config.yaml
dataset: "drawn branching plants"
weight_standardization: false
upsampling: "transposed_conv"
init: "torch_default"
residual_init: "none"
optimizer: "adamw"
eps: 1e-08
grad_clip: 3.0
Rows from block 2, named by matrix and row number. Rows with one number belong to one channel. Each number is 128 + 32 x the weight over its row's rms, rounded and kept within 0 to 255. All counts start at 0. Numbers have three digits each. After the name is the row's rms in percent of the matrix's.
# convs0: first 3x3 conv (model.enc.1.0.convs.0.weight, 96x96x3x3), inputs 64-79, a 3x3 kernel for each
# convs1: second 3x3 conv (model.enc.1.0.convs.1.weight, 96x96x3x3, transposed), outputs 64-79, a 3x3 kernel for each
convs0.84 072:155157170084129116119136133163189164178093200153159168116082124098039113169160146068050051071061021099187079105130074156185111119102131094125091120164103126126069118111116110124121097126127135158121097208156130140110157172135140173141112128119110091068103151108092122074100058077103027080100099104155066088140047112116130113109084117146141107163129119151105090112163103097107135120092107126129117121124133103073113122084096122113098
convs0.85 049:165119116150120110104094096182178132164000195168099189085052092021132094066143087122114138092021161144108124123088111131156139145150170088134116151193149116143096124162106142161140126134126110135120112124106100127112150152156159197162154157128122156081148186115118141084135084108122000101150132162100102135132109116152165137074000114000018064082031131121130126133159148131143128129143128115162120113133113138123107145139119142108136
convs0.86 079:138124147125158128145141127165140178157155130174127135174141185172149170160138123096127149132150181139114128148147152144096126143126143126138124111115127103128111134117115100115116109100120117136120119146114118120123102078088104077091115117091127144139126137132122127120078120074073105107082096079162148148106153138100122117164116131251232166224229165113100098114092109120126099120133116122118148139123145119123110136135099152148127
convs0.87 073:163181158145104145152185105133104104124219193141075120149170132143073107124071112125107077142054084134117110142137166137209154121124107132144140133130121131123106125109107139135157136133106116095147131163119111140120110123134144152122112161125129116160102145152127129141117101125101032060123089091087114117121090130122123087190217221136118104137175133160184107184074123121125135160124166150168152155191200136131155144155177195154169
convs0.88 085:123085131106046128136133107129111132114151121097125074185106128145055152105087199126090148122181099107177119099130163139109082142117124135132118136132143124127132142139188163144135123110085147134141105104105137130128124144117108057139072142115168137112123141056106084210109100140106180008132154097128132133157140067145112098136141138140067113131146161072090146077111182153153027165139161154183085171105146111138132135176110121125110
convs0.89 127:109121149129153151159160173132147139123076119107084144228147233168066136197142184132126116119088099129114106126120128130141125103104103120128126124132136140134136125121129114118101149133135128141129129153130124150135126113104112098104128121121138170157152178160143168145113108127105076118123117129116086124115068118128097109174053086148062078222161197129129134136158148141135139111108108121124120137138133139133120140124114135131113
convs0.90 107:132152100149141135136139155118103100093133108062027076150198146161199067068000136114157111100102063124143112152131146101155151137130126117120097138145132121117121132127109138114145141151156155164143131137131131136116152136139154127116152158109117105130120128133132130098119104116119134137106103138132153136152156158146154169130241202038080105074051136117098069108015087125067082168156189129181152122168152162125149176159145153193159
convs0.91 098:123108152138083109117101124117075096153154165162135104132141188145092157144202101111097119129115112129150137134089053177204172165151194088073107125136113120130139129166127141073102133111140125183151130098099126102118116028105129122115137143132136133166126121095151154128099065091078097111108120104123083113120139098124107112157088186166103041109140123148213157176186067127130111108090134109102070113149105118068123132122120150134132
convs0.92 100:149139105131123126116106114049021052066100072128130116083132144095177202102180155152170168136132140149140152081128105174139061135071101163127106179120122187123117153183153125115136154148157126150138138153144134151157103089085112108108105114103120123078155155121132156111156123098134139117149150115156122110126087132133105131147146106161140143129137113122105102112044054111068095126149156114139145126125115113144159112174182106170168
convs0.93 109:131154125123097146125112107164148176166189144195024211079018116103064134157188177104143122136128133132148138117074148178228124170138107133134134122099120132151128132122144144159146144130131134199147135102118142146127138041144123122099129136136135156137144091106155137128103114112119046072116058071120125114106038112148109124133000082136090101103115103134123142120124087129145127148155150123128103143130090136092128157150146128142122
convs1.84 099:155143134130106135083075127136111108148104115129098157091004095082038147051040133135100135139165153121153083132122163163184119152148129090151111115123108136084126144154118115084114117129150142160140115168164123169152112091086114135103112167112134128115082084131126112157102118147130134157156141198128155126136187085099137084101141090163207129140201091110167136105133163105203148161131133138117097215166144125131100158149138109144153
convs1.85 108:157153151156123142152161168123142136155163141143148143098068105074083086099089078115111113130168158131139132136156130147185150135184141131160132150137127132116126119097100111038059109070102164128159140111139144146157131143144142152155108140139098093108105078097121087090120127114118107107130122124134151143149185154127149135140179143194234195185226191097123092114148129111139133149111133112066085116084104123162134131155129127152117
convs1.86 092:148153179113119150141093095123107114115082079126078096058176255000024106102100028125147187110082135103076123107142104127122091143144101182151150134107120146105085123123173094092163138115144113144132121183158121139141136115114113124101080106102122153095143149039100079121144142150136132160174186172157156174113114100151160144094120097092130109088124086116146137146144144121132136117115054074133067063130119086091081135091094129146112
convs1.87 094:167157121132135132133144142151176175149195122136186165034131103078138016180125121149110135091125145139188174118100116122131113121133128105081148108115118160121102113095094115099117102118121131139125153171141140168168103113070109147117074116076139129137152127100058106116081132100109155146125195166136117109139203148114135135123159072156222148059082079131134123155159130157144162130110143149070114092065161120139121130127114068125087
convs1.88 135:123145121114161164118170139165141133173119117138135128182080120141092128144099180083158157112161143134123124135103121147131126123119107150158124160157145136160172152162136157208121169154127149123115126119125136127177181158095190088141151160155089093139129121127154111141088086111086141074131085072108130149130081067115052101183121113160114105129111150087080127087097115130086129079118133123178132110159120124087108092066118124110148
convs1.89 052:126097144119075097106101150101144131140193130138157135116079100140099107077116118133121145129180152111167144125135126152190105133186122123124137127076099135127130139108141102051081147130131163122165143097154158157127118158115148170192134162158127096109094100127107087116112131107136100114137137136163147145166135143150119101116135118152204125132192120123080094109101117122131146144127107116157168156153114134139117129124110125107116
convs1.90 087:133131120110110114133153143119118116112130126119151118095160132055104103102072108126081109148073098164147112142144153138154173135198181137114137139134097145143135115107115131154101146155118123112121115120100119128085107123103094090111133111115120122143067153155096129058181121111137136100138166128085078105101138139112128143127116161083092104121135147167160136107093131105087144118115123135128146066107150115137116086144176140133167
convs1.91 118:135143138122146152062065113149141140180166114156189121092166147104058189189101137105087132125042103208164126100072109069058082147094142157153133168189158121134115117145118131165142118093078158163158142131142106156103136149158112049125134096137110092129150097139087057094138118110202199144217200160122120139129120095158163144120138117091155128153069112134155099173131066110087059127145136108152133083113152114152134132172116162122099
convs1.92 082:168176118146140119116125118097137103109176148127175164056106169000082174052026139144155144141163122129119111088150158126195147135161157138118121147127134127119108092126097117124101117122129099061104086064062116086095142064100105082104110112117126092124106122138121112140096101105097106144090137133119150158124156174125115105145143103175182131117121083149119150122121175152118140115092154071030133070044141177181183165104129103083077
convs1.93 141:120135137122085117137101105119115125105067074101092095143107111140087128093106095135080163150109192136159189117090088106029054135129103135125130053100106121083140083109099133130140144120124151148120144158136152169122116190161120114126123182169130122156159163143139130095096113117109142139167198164155176155127148143154144124118127104116080118145128136101118114136142160104124130132093097111121099083121081129141132140186155193153148